{"loss": "softmax", "encoder_num_experts": 32, "encoder_shared_expert": false, "text_encoder_activation": "squared_relu", "text_encoder_mlp_ratio": 4}
Rows from block 3 of the image encoder of a small contrastive image-text model, named by matrix and row number. Rows with one number within an expert belong to one neuron, the router's apart. Each number is 128 + 24 x the weight over its row's rms, rounded and kept within 0 to 255. All counts start at 0.
After each expert's rows are labels from the 100 images, of 14848, where the router gives the expert most weight on average: "colour at peak" is the nearest of a few named colours to the mean colour under the peak; "responds to" is what is common among them. Only what is clearly more common there than usual is listed. The data: views of escape-time and Newton fractals. In brackets: how many of the 100.
# router: router (encoder.blocks.3.mlp.router.weight, 32x96, trained with AdamW), inputs 0-95
# up: expert up (encoder.blocks.3.mlp.up, 32x96x96), inputs 0-95
# down: expert down (encoder.blocks.3.mlp.down, 32x96x96, transposed), outputs 0-95

# expert 27
router.27 [143 103 119 133 132 117 138 159 155 121 103 145 109 103 140 119 133 138 135 129 100 120 150  98 124 104 172 167 138 109  83 130  85 119 107 126 136 128 152  81 153 148 125 160 175 164 139 116 140  98  76 181 139 158 138  88 152 168 124 152 151 122 135 143 139 109 114 149 125 118 133 109 130 133  81 166 164 127  92 167 125 140 132 155 162 147 157 160 120 170 108 134 117 152 102 116]
up.0 [ 97  88 101 150 107 157 124 138 146 132 148 130 116 137 115 154 122 106 171  79 172 176 132 117 146 157 119 166 143 127 107 100 105 122 107 130  51 141 147 133  74  74 111 114 121 122 132 138 154 148 136 121 139 141 144 104  96  97 121 118 156 112 137 135 138 122 118 119 141 134 149 152 130 104 132 125 147 122 143 122 110 125 132 146 131 193  93 160 153 118 136 123 148 129 172  81]
down.0 [104 152 116 123 156 127 112 139 197 169 117 118 166 134 137 128 109 109 133 120  99 119  84 149 122 124  55 154 138 127 111 119 112 144 131 141 102 148 117 139 125 149 142 118  99 132 129 105  98 117 175 133 110  90 102 151 141 118 133 168  93 145 118 139 148 149 150 113 111 155 138 177 139 144 120 153  95 103 133 148  74  95 165 150  97 131 104 165 154 108 126 147 123  96 115 143]
up.1 [134 107 106 121 107 109 140 149 120 128 137 118  59  88 135 125 135 101 148 146 116 166 125 151 134 140 122 124 140 177 141 138 168 121 180 141 101 158 120 128 103 137  81 157 141  85 100 117 151 100 131 132 133 109 112 102 169  64 169 114 132 119 126 122 140 147 138 118 111 120 156 136 142  67 137 155 132 117 132 156 144 113 161 135 163 144  94  97 105 117 158 119 107 132  90 143]
down.1 [ 98  98  97 111 127 181 120  65 135 146 120 155 116 190 119 149 169 112 197 104 163 126 140  94 127 185 153 132 109 135 123 120 102 153 124 141 146  88 126 124 131 157  98  99 117 126 138 121 106 149 146 127 117 148 127 120 117 144 152 117 111 102 123 124 150 135 124 117 172 154 142  98  73 107 162 153 102 128 101 129 134 164 120  92 109 136 128 129 135 118 148 125 105 125 131 112]
up.2 [155 131 132 115 127  97 133  90  70 124 149 177 119 124 126 135 179 121 155 158 142 141 153 135  92 152 106 154 177 118  95  99 119 120 132 164 175  95 141 148 134 142 102 142 102 104 105 109 109 158 107 153 110 113 150 124 107 146  99 130 123 136 125 190 130 145 149  95 148 111 120 107 155 153 165 117 113 112 135 121 149 112 124 116  81 137 146 138 119 146 100  69 115 120 140 115]
down.2 [104  73 142 119 157  96 147 124 156  81 137 147 147 116 131 142 132 149 130 136 140 122  81 126 130  80 115 124 167 106 145 137 116 143 129 110 143 120 145 123 134 137 109 124 117  81  95  95 120 119  93 156 114 157 107 145 129 179 145 121 102 146 119 132 149 132 112 164 121 131 164 121 151 148 171 146 110 101 134 172 141 109 160 105 135 147  52 145 143 123 151 160 123 152  97  89]
colour at peak: grey (38)
responds to: tricorn (47); vivid (35); earthy (33)

# expert 22
router.22 [111 124 145 169 145  94 129 158 140 124 128 149 139 104  79 147 156 161 138 112 121 128 119 116 140 130 126 165 109  96 146 124  88 124  78  98  92 121 163  68  83 123 129  90 159 170 143 171 151 135 123 138 113  99 113 134 116 109 102 127 130 144 118 136 116 127 129 132 103 121 123  70 132 109 117 122 150 147 147 116 129 104 159  94 108 145 151 167 118  89  97  86 142 101 102 141]
up.0 [138  96 142 105 147 157  85 111 133 185 160 177 122 146  87 135 101  68 144 105 122 104 157 108 171 145 116 110 138 130 133 149 165 118 200 142 123 118 135 120 103 108 161 120 160 138 123 106 116 106 113 127 106 119 129 154 122 148 108 147  94 102  95 129 123 183 154 136 111 114 127 118 134 120 129 149 131 137 164 136 104 123  93 106 120 114 116 168 139 106 107 113 130 154 144  92]
down.0 [142 120 117 105 144 146 104 129  69 137 141  88 122 153 133 152  96 128 162 157  90  91 127 110  82 157 152 163  95 140 125 159 133 124  82 150 155 135 116 100 122 180 122 145 117 129 131 148 101 121 101 164 111 160 125 127 120 123  95  94 117 150 131 124 113 115 171 153 174 113 122 103 158 152 110  97 112 115 176 121 153 127  97 102 131 135 112 110 134 144 112 147 156 157  93 151]
up.1 [107 109 142 111 132 144 130 129 145 127 129 172 126 171 143  78 114 120 102 110 147  93 139 127 133 169 104 139 173 149 137 145  78 121 122 112 122  82 154 162 133 111 151 104 151  91 115 148 106 109 111 139 176 136 155 110 121 122 126 141 120 123 119  85 137 127 140 131 152 181 112 149 142 127 132  96 172 113  66 153 112 120 125 126 128 155 103 142 149 123 173 136  80  84 115 134]
down.1 [138 149 125 116 109 109 122  91 154  87 112 134 144 141 138 122 117  87 117 167 147 114 150 130 118  73 154  55 110 108 124 123 138 103 147 179 127 127 127 140 143 136 180 139 110 167 119 131 174 108 126  96 116 119 134 136 173 107  81 129 117 137 122 170 122 121 122 130 136  76 125 125 162 100 142 143 156 116 139 119 133 120 169 132 110 143  92  91  96 162 159 123 131 148 136 147]
up.2 [137 105 105 110 114 135 137 116 160  86 135 124 127 167 145 131 136 158 107 134 134 121 174 119 137 162 128 147 170 159 160 154 103 136 100 101 149  94 142  93 118 151 127 130 147 129 143 142 143 103 121 125 164 136 152 122 133 143 177 129 140 140 108  68 101 143 141 107 167 105 122 126 167  88  88 144 116 103 131 103 106 193 150 129  95 131  79 138 143  94 126 101 124 110 148  99]
down.2 [113 148 116 150 138  99 124 126 121  73 168 143 145  72 117 109 145 150 114 147 138 134 126 108 129 119  77 138 142 132 124 148 158  85 124 152  98 140 148 153 131  93 122 153 116 144 102 146  83 150 100 108 101 116 132 144 152 119 130 168 129 100 150 147 150 157 130  86  91 123 106 110 139  87 109  92 163 140 124 127 104 145 126 117 186 167 153 105 156 114 147 109 154 146 169 125]
colour at peak: black (85)
responds to: dark (59)

# expert 26
router.26 [120 138 154 146 115 119 100 132 138 119 106 140 192 145 136 133 106 124 156 146 149 172 131 136 125 168  90  92 131 161 126 139 136 115 115 126 116 141 126 169 120 130  89 139  86 123 157 113 125 160 122  59 152 121 134 148  72 117 115 109  97 147 143 141 117  88 163 158 142 124 126 107 134 135 177 126 160 147 102 150 101  95 139 101 103 136 129 110 160 127 139 159 110 125 151  78]
up.0 [130 156  94 106 134 103 107 131 132  98 135 119 142 126 138 149  39 158 115  99 121 128 139 131 146 135 117 114 150 167 117 105 154 130  95 147 167 148 109 147 144 139 123 173 141 107 132 108 118 140 149 141 131 104 107 161 181 141 114 149 143 136 121 105 115 126 105 134 158 104  66 126 119 149 161 102 132 160 120 117 131 174 106 174  95 140 121 101 117 135 158 104 163 111 111  95]
down.0 [152 176  88 126  92 134 144 135 119 120 134 132 134 148  82 132 101 126 124 134  98 128 129 120 170 101 118 168 114 176 134 110 158 181 112 116  96 119 129 129 134 117 172 148 140  62 122 103  87 137 128 115 139 132 127 123 171 126  94  91 131 126 149 133 124 105 161 139 111 171 129 131  76 115 129 118 142 125 142 125 120 141 169 126 147  93 107  99 174 127  98 125 173 143 149 114]
up.1 [137 115 138 167 108 106 106  97 127 151 133 132 111 122 110 129 134 114 140 153 143 150 106 106 189  87 114 126 152 130 121 128 119 126 182 133 106 112 115 141 111 108  82 143 100 114 104 159 127 123 157 142 109 108 116 132  81 140 123 186 117 128 135 143 158 119 127 130 108 176 104 165 123 101 123 101  85 122  83 163 110 151  99 124 163 170 126 150 141  88 152 134 127 181 147 140]
down.1 [121 131 131 108 134 119  91  99 166  92 109 160 147 118 129 127 106 143 109 142 107 160 146 112 139 133  89 134 123 101 112 149 127 156 132 154 143 163 106 146 174 120 126 142 117 136 147 126 167 155 108 127 149 167 157 109 120 127  97  75 161 118 116 146  96  90 152 164 115 137  94  90 104 117 118  97 121 167 107 137 161 130 129 135  74 110 172 148 162 135 163 117 129 125  80 154]
up.2 [135 113  76 142 128 144 108  68 128 167 150 107 112  91 116 132 138 155 114 128 147  94 111  87 137 131 129 130 131 137 136 118 113 126  75 154 171 176 123 108  95 110 151 167 129 126  94 137 160 132 155 152 148 156  86 107 126 129 130 171 154 130 161 145 134 115 164 129 158 125 148 102 110 110 178 108 141 135 106 152 136 122 134 104 135 114 156 126 109 121  98 157 161 108  99  86]
down.2 [100 158 119 126 132 134  88 108 140 133  99 129 111 104 122 115 119 114 118 131 102 107 109 144 182 146 168 136 139 102 122 156 131 149 123  90 155 147 111 168 115  64 104 128 111 135 127 173 124 114 137  74 155 127 168 106 108 126 138 114 125 119 147 113 120 124 165 101 128 125 136 156 118 103 117 100  96 129 137 143  99 164 112 181 126 117 165 127 156 130 124 174 153 195 136 108]
colour at peak: brown (63)
responds to: warm (80); Julia set (39); cubic Julia set (30)

# expert 9
router.9 [139 170 109 148 147 112 127 123 100 128 124  96 184 151 129 126 119 129 120 107 111  95 136 134 132 167 137 135  84 118 109 140 112 114  71 191 138 130 131 153 105  92 104  93 146 134 148 117 119 110 128 141 155 157 123  94 104 133 128 173 148 144 117 166 147  85 134 156 131 133 107 101 169 107 186 118 134 118 175 136 111 148 102 125 108 116 112 133 137 137 135 161 130 113 105 178]
up.0 [176 122 110 126 150 153 126 125 122 150 130 144 160  98 100 105 116 123 131 127  87 116 104 120 123 129 110 114 177 139  95 138 101 107 113 136 104 131 108 119 124 134 152 164 127 140 150 160 124 114 102 150 115  91 140 134 120 124 144  71  87 142 159 143 120  84 152 145 121 106 153 144 135 139  83 151 151 168  94 130 170 114 109 130 111 148 165 117 125 124  89 177 154  95 174  83]
down.0 [163 154 101 147 145 135 149 129 142 132 102 128 114 122 114 152 174 101 109 116 215 118 155 113 135 111 133 100  72 147 170 153 109  98 132 145  84  92 127 115 164 162 109 133 117 150 131 149 108 125 118 169  79 114 122 112 166 141 125 143 114 139 119 122  98 144 172 157 126  91 146 103 117 143 103  96 149 173 132 111 132 101 131 123 131 127 107 138 107 109 114 103 122 133 150 119]
up.1 [109 127 122 126 114 147 106 143 124 127 135 120 144 123  96 138 140 122 121 168  85 109 142 103 113 100  98 144 120 120 146 120  80 174 132 113 139 153 103 145 152 194 157 103 133 146 163 114 162 149 107  77  94 108 173 118 101 116 138 125 104 127  76  96 150  86 138 107 110 124 126 183 123 138 132 184 111 135 104 105 120 117 165 137 110 155 135 135 145 134 135 112 115 114 150 165]
down.1 [101  99 147 152 133 116 123 140 129 116 103 100 172 117 143 146 154 135  74 145  90 146 114 201 135 137 145 136 145 161 149 105 112 139 136 139 141 120 128 154 124  96 154 129 146 151 130 160 117 125 101 159  98 140  58 167 178 154 128 100 115 115 133 154 103 137 102 124 145 126 166 127  98 125 133 103 117 135 144  97 107  78 136 132 109 125  80 117 120 127 155 112 141 115 147  92]
up.2 [129 136 131 141 124 116 127 131 101 165  97  85 116 155 101 132 117 135 140 152 102 166 129 197 128 108  92  89 112 139 166 150 122 120 160 101 132  95 153  81 101 106  80 171 135 117  82 125 153 136 127 116 180 155 114 132 126 132 140 121 150 153 107 108 154 151 117 191 133 125 113 105 131 118 120 120 142 153  85 153 140 114 124 124 179 101 133 109 134 115 113 135 132 142 104 147]
down.2 [127 136  92 138 111  87  78 150 147  52 159 156 124 111 124 151 148 151 114 153 152 150  97  98 107 147  96 114 140  91 122 105  99 138 155 100 153 137 136 112 141 129 153 143 118 145 120 165 110 175 104  95 123 135  93 105 153 137 108 159 109 147 118 134  94 136 116 136 159 119  74 144  89 152 133 130 163 139 133 134 129 103 148 117 159 140 129 138 143 141 113 174 123 115 111 163]
colour at peak: grey (36); blue (27)
responds to: cool (70); Julia set (31)

# expert 5
router.5 [105 172  98 157 149 126 107  99 131 146 126 141 141 100  93 159 116 111 140  99 145 157  97 126 152 106 110 153 131  94 170 128 116 116  85 125 125  95 110 104  91 162 112 158 148 130 123 142  99 148  61  79 133 171 134 129 133 149 157 116  94 127 157 167 114 138  80 148 144 127 136 128 134  96 150 122 139 130  84 112 122 115 158  94 154  96 132 142 108 111 135 122 112 146 156 120]
up.0 [113 110 129 125 130 160  96 116  91 131 135 140 164 112 178 136 154  94 126  75 114 140 100 135  61 126  99 161 126 131 140 136 159  87 131 120 126 122 146  80 163 111 161 133 131 128 145  96 155 112 140 124 140  87  87 141 160 123 112 145 124 120 137 130 104 150 101 109 144  70 155 135 130  80 152 172 134 155 142 122 146 132 136 160 130 135 134 142 147 143  99 136 147 168 142 102]
down.0 [106  95 120 148 107 105 142 135 125 108 101 138 147 146 117  95 140 131 133  90 128 164 137 135 137 112 132 135 140 134 120 125  96 107 167 178 152 158 129 124 142 102 194 133 126 132 151 162 138 130 109 166 127  91 113  93 127 125  53 136  92 164 116 119 150 179 158 103 131 109 154 105  87 110 111 161 150 140 111 128 127 135 128 125 148 122 135  75  97 133 111 144 124 162 165 122]
up.1 [138  80 135 133  95 157 122 120 158 103 125 158  90 118 125 131 160 128 108  90 163 176 107  88 145  86 133 121 162 123 155 124 123 160 142 136 107 158 100 137 173 130 120 119  92 132 132 151  92 128 129 152 133 124 147 154 137  97 160 147 162 128 101 108 127 123 107 113  81 100 141 116 151  96 142 164 125 127 125 107 107 144 163 126  93 137 146 136 135  89  80 114 143 175 167 131]
down.1 [100 142  96 164 133 137 124 149 117 150 108  92 106 169 115 158 109 132 126 170  96 121 125 111 108 122 134 148 108 139 157 152 166 126 142 147 149 111 136 108 159 167 128 123 130 105 153 174 131 112 169 136 112 128 163 136 127 159 106  76 145 154 103 116 114 103 121 154 122  98 174  92 103 115  86 128 107 150 106 136 124  92 147  78 105 110 156 108 162 160 134 167 107 108 109 110]
up.2 [141 180 128  88 131 156 108 114 157  93 140 157 140 114 129 102 138 127 144 157 106 146 138 102 124  52 132 116 121 146 149 130 102 110 132  66 127 105 106 112 110 101 134 126 125  96 164 179  89 140 125 118  91 155 162 150 132 158 108  99 135 126 121 158 146 141 135  86 121  98 156 134 134 136 136 118 151 148 116 129 120 119 107 142 159 171 142 112 124 122 106 129 159  88 175 114]
down.2 [ 91 130 152 144 144 127 165 118 111 156 123 125 145 118 118 158 122 113 140 131 125 132 116 141 125 131 150 115 145 148 119 114 141 158 128  98 136 130 112 138 108 124 168 172 103 124  57 129 176  93 135 124 117 168  96 105 157  94 110 105 147 114 105 100 185  98 126 140 131 105  67 131 187 112 151 150 132 117 103 148 103 117  97  75 113 155 150 148 144 123 152 111 129 146 116 143]
colour at peak: brown (54)
responds to: earthy (48); dark (33)

# expert 18
router.18 [147 127 122 157 135 124 122 130 103 141 105 136 150 139 156 126 123 119 116 100 162 146 121 122 122 105 112 157 133  85 155 157 167  97  97 119 107 118 187 116 102 123 144 107 151 134  96 113 120 125 118 101 161 113 140 121 165 139 125 105 102 109 137 158 102 152 106 173 157 137 161 137 101 117  77 105 140 119 110 125 175 101 147  76 143  77 160  97 134 112 161  91  95 146 109 105]
up.0 [109 182 105  97  93 158 104 154 125 116 144 118  70 105 115 135 147 123  99 130 114 125 149 122 148 116 144 160 133 151 112 149 138 114 158 102 161 124 153  91  70 112 124 110 109 151 151 170 121 131 122 134  90 123 125 163 132 155 115 160 142 185  81 140 147 128 129 138 137  97 111 166 135 121 132 116 146 110 150 121 139 141  99 111 123 172 124 138 127 114 123  96  61 149 113 110]
down.0 [ 91 158 134 149 111 118 130 184 121 123 120 120 140 114 100 114 112 143 133 103 125  81 141 111 145 152 101 103 110  98 162  87 139 143 109 152 134 127 129 153 169 133 172 149 136 131 135 124 140  84  73 115 166 127  76 143 140 127 128 100 123 143 128 154 115 157 152  91 149  90 130 148 131 159 158 104 126 115 156 123 162  57 113 158 143 152 121 134 143 107 113  91 114 120 139 149]
up.1 [149 107 124 146 152 132 144 136 122 130 157 117 124 157 114 139 143  93 107  96 100 159 129 145 140 137  92 149  94 133 104 123 151 142 163 114 112 127  80 119  94 143 133 171 193 124 133 134 152 148 128 121 123  65 118 139 103 136 128 143 100 126 146 114 132 135  80 150 116 160 135  91 146 151 121 109  86 111  73 143  97 156 101 138 123 116 109 118 165 124 139 158 152 190 143 123]
down.1 [156 137 138 147 106 147 117 131 125 132 153 149  94 123 137 122 126  99 163 104 134 109 106 127 111 155 113 130 145 152 164  97 115 134 156 115 126 149  84 163  86 143  98 134 133 127 140 114 132 140 149 102 125 103 113 172 100 101 162 123 141 134 167 152 141 153 109 110 157 144 140 108  98 119 149 125 128  55 128  72 148 180 139 149 133 127 131  95 137 114 157 127 136  50 130 106]
up.2 [114 100 146 125 132 127 134 105 136 180 111 127 112 120 111 142 153 130 123 142 149 147 126  72  99 163  71 113  83 107 118 154 138 154 114 139 149 146 132 152 120 147 119 104 163  95 158 122 110 130 168 106 134 115 123 112  91 133 133 112 185 135 119  85 135 136 170 141 132 195 122 159 139  92 116 115 105 108  97 149  98  99 151 151 116 132 131 163 117 153 156  88 114 134 137 122]
down.2 [147 126 156 138 123 141 147  88 119 120 158 159 113 141  77 108 131 103 123 124 117 133  97 124 140 105  70 132 145 107 127 120 127 138 134 143 152 184 126  75 121 131 174  85 153 167 153 107 114 134 190 112 110 107 123 167 112 147 115 134 157 101 110 135 118  66 125 138 116 122 151 155 141 140 137 106 101 125 129 128 135  94 165  94 123 137 129 158 149 129 139 125 137  99 100 174]
colour at peak: pink (50)
responds to: pastel (86); Newton basins of three roots (67)

# expert 29
router.29 [163 123 127 131 130 145 108  80 141 129 148 119 121 158 142 141 140 100 178 143 119  88 109  88 164 129 132 129 142 135 119  96  97 141  98 134 130 120  94  79 121 113 108 114 154 136 179 110  77 182 149 121 143 139  97 106 130 153 107 136 116 160 145 168  98 102 126 124 130 114 100 126 160 162 165  90 123  99 140  93 120 152 123 109 155 133 117 116 133 176 143 146 110 106 112  97]
up.0 [139 119  99 106 128 132 158  85 136  94 141 128  83 104 121  81 132 153  90 177 163 129 152 120 123 108 148 141 152 123 124  88 171 105 145 143 125 128 164 118 101 159  94 124 140 153 147 118  78 117 157 152 127 165 107 109 117 119 134 165 128 128 134 106 144 132 115  88 147 120 112 131 106 124 139 130 101 127 107 149 116 144 171 201 108  98  88 132 160 108 145 154 144 142 141 122]
down.0 [143 108 129 119 101  98 132 120 103 141 169 118  91 122 105 122 125  88 170 137 135 103 111 200 141 141 167 161 114 133  92 131 128 127 169 139 123 135 156 132 169 156 163 119  92 151 148 121 156 185 170 131 144 143 144 137  83 116 121  96 143 107 171 132 129 138  89 101 119 109  93 124 131 111 145 157 109 144 109 153 142 117 121 139 136 117 121  95 105  98  97 101 114 115 103 131]
up.1 [115 104  93 130 121 143 175 194  86  96 155 118 132 169 113  96  86 174 140 157 120 126 141 150 139 113 134 108  97 153 111 134 100 119 138  76 129 152 126 129  99 133 153 154 135 118 122 147  95 138 117 122  93  98 131 164 137 170 152  96 124 188 141 102 102 141 141 126 122 117 121 118 101  99 122 159 153 119 113 114 178 143 129 114 112 141 103 147 114 117 138 152 137 127 140  90]
down.1 [147 171 155 154 125 117 105 129 157 127 148 101 119 110 112 153 118 109 148 123 162  83 122 125 129 130 113 112 119 141 137  77 122 133 109 163 130 138 147 120 150 190  94 112 156 101 107 140 126 123 127 123 106 102 125 140 145 142 105 166 170 105 131 124  99 151 158 106  95 122  81 127 118 135 110 138 157 127 106 128  88 141 138 115 128 100 131 148 165 121  99 113 142 154  67 204]
up.2 [123 136 115 135  77 108 160  90 126 129 131 139 163 132 100 119 156 108 110 107 167 120  84 175 111 114 144 135 139 134 117 183 182 150 112 124  88 137 107 150 126 186 141 119 131 113 126 133 100 121 137 121 123 114 125 132 107 116 128 150 101 123 122 123 138 108 162 143 150 141 143 103 101 157  77 105 165  98 147 148 142  99 110 162 126 124 152  99 110 141  82 191 148 133 130 131]
down.2 [ 70 143 187 142 132  98 170 142 130 157 102 160 147 134 119  95 100 115 120 111  92 118 132 150 123 114 119 112 154 109  96 114  68 156 132 111 139 121 176 134 106 138 140 180 142 112 151 150 156  93 135 148 175 106 134 106 163  89  99 136 118 130 114 148  98 152 146 137 111 117 139 109 151 123 155 130  73 143 132 122 146 130 112 139 123 138 136 107 139 157 156 123  97  91 112 129]
colour at peak: black (59)
responds to: dark (98); cubic Julia set (28)

# expert 15
router.15 [133 132 137 134  99 116 112  97 157 108 127 130 138 164 140 134 121 102 119  93  72 122 118 108 127 128 203 129  97 151  87 142 155 114  99 148 123 129 139 129 133 114  81 148 141 106 143 117  92 122 123 113 124 161 124  81 118 140 183 134 119 173 123 131 145 107 128 158  92 130 121 126 127 103 138 160 123 136 191  91 120 130  87 138 144 118 104 119 132 142 113 196 137 154 132 117]
up.0 [101 107 116 125 192  83 122 116 120 138 104 128 137 103 111 119  92  86 157 113 117 129 124 188 117 138 148 129 147 125 132  88 125 103 132 146 115 161 126  93 119 178 115 146 121 127 124  94 115 140  94 112  99 155 100 149 115  90 137 117 125 169 157 156 137 124  94 108 118 110 177 121 129 127 123 171 136 103 118 154 125 112 157 164 149 109 175 146  89 148 151 126 165 140 145 114]
down.0 [119 128 159 103 125 126  92 111 117 114 118 118 104  91 129 155 149 129  90 131 131 135 122 104  94 132 109 135 140  95 131 128 144 127  93 106 148 135 139 129 178 159 160 103 155 137 103 117 134 101  97 114 174 120 136 126 158 125  94 141 150 131 143  87 170 161 101 132 122 172 126 150 151 118 193 135  99 120 134 122  99 144 151 124 135 210 120 104 144 102 124 123 103 161  91 105]
up.1 [137 148 107 126  83 129 144 169 143 163 125 138 134 134 134 136 148 119 161 164 117 154 126 164 125 126 181 139 108 159  84 124 152  62 121 169 154 150 120 120 122 168 146 120  93 129 117  72 105 137 121 118  71  87 117 133  79  71 120 118 137 128 151 129 130 140  95 113 134 117 158 111 148 146 137 119 166 106 152 130 118 152 122 128 115 148 128 113 114 123 131 101 121  92 124 155]
down.1 [152 201 178  94 124 111 137 122 120 121 113 142 137 124 150 153  93 137 142  79 126  93 104 148 153 126 172 106 132  97 148 138 112 156 117 140  88 122 126 127 140 127 126  88 131 160  92 149 174 104 153 119 139 144  80 143 132 126 145 112 147 113 128 140 106 142 108 132  76 130 112 142 140 142 119 143 131 148 177 116 153 118  96 152 134 111 133  94 117 150 125 125 178 116  78 102]
up.2 [118 100 128 109 127  86 128 148 119 168 113 162 157 108  92 140 108 118 117 143 130 136 156 169 150 102 134  86 166 134 154  74 155 117 141 124 149 102 138 139 162 180 123 104 145  84 122 121 146  87 108 119 155 147 133 153 142 134 105 129 120 144 137 137 147 125 115 140 144 103 137 133 107 119 133  97  89 165 171 140 102 112 130 159 132 106 126 133 108 169 117  77 154 131 139  63]
down.2 [106 165  76 140 135 135 103 104 147 152 129 156 127 152 149 147  80 123 166 137 124 119 131 133  93 121 108 181 136 106 141  94 136 134 139 139 123 120 130 177 134 177 141 131 134 113 122 174 121 155  97 144 112 151 130 115 128  95  64 119 126 121 110 102 129 132 103 136 130 159  71 130 114 159 141 125  95 104 149  94 131 160 138 118 117  93 119 135 124 160 104 188 130 101 134 147]
colour at peak: brown (85)
responds to: earthy (52); warm (44); sine Julia set (26)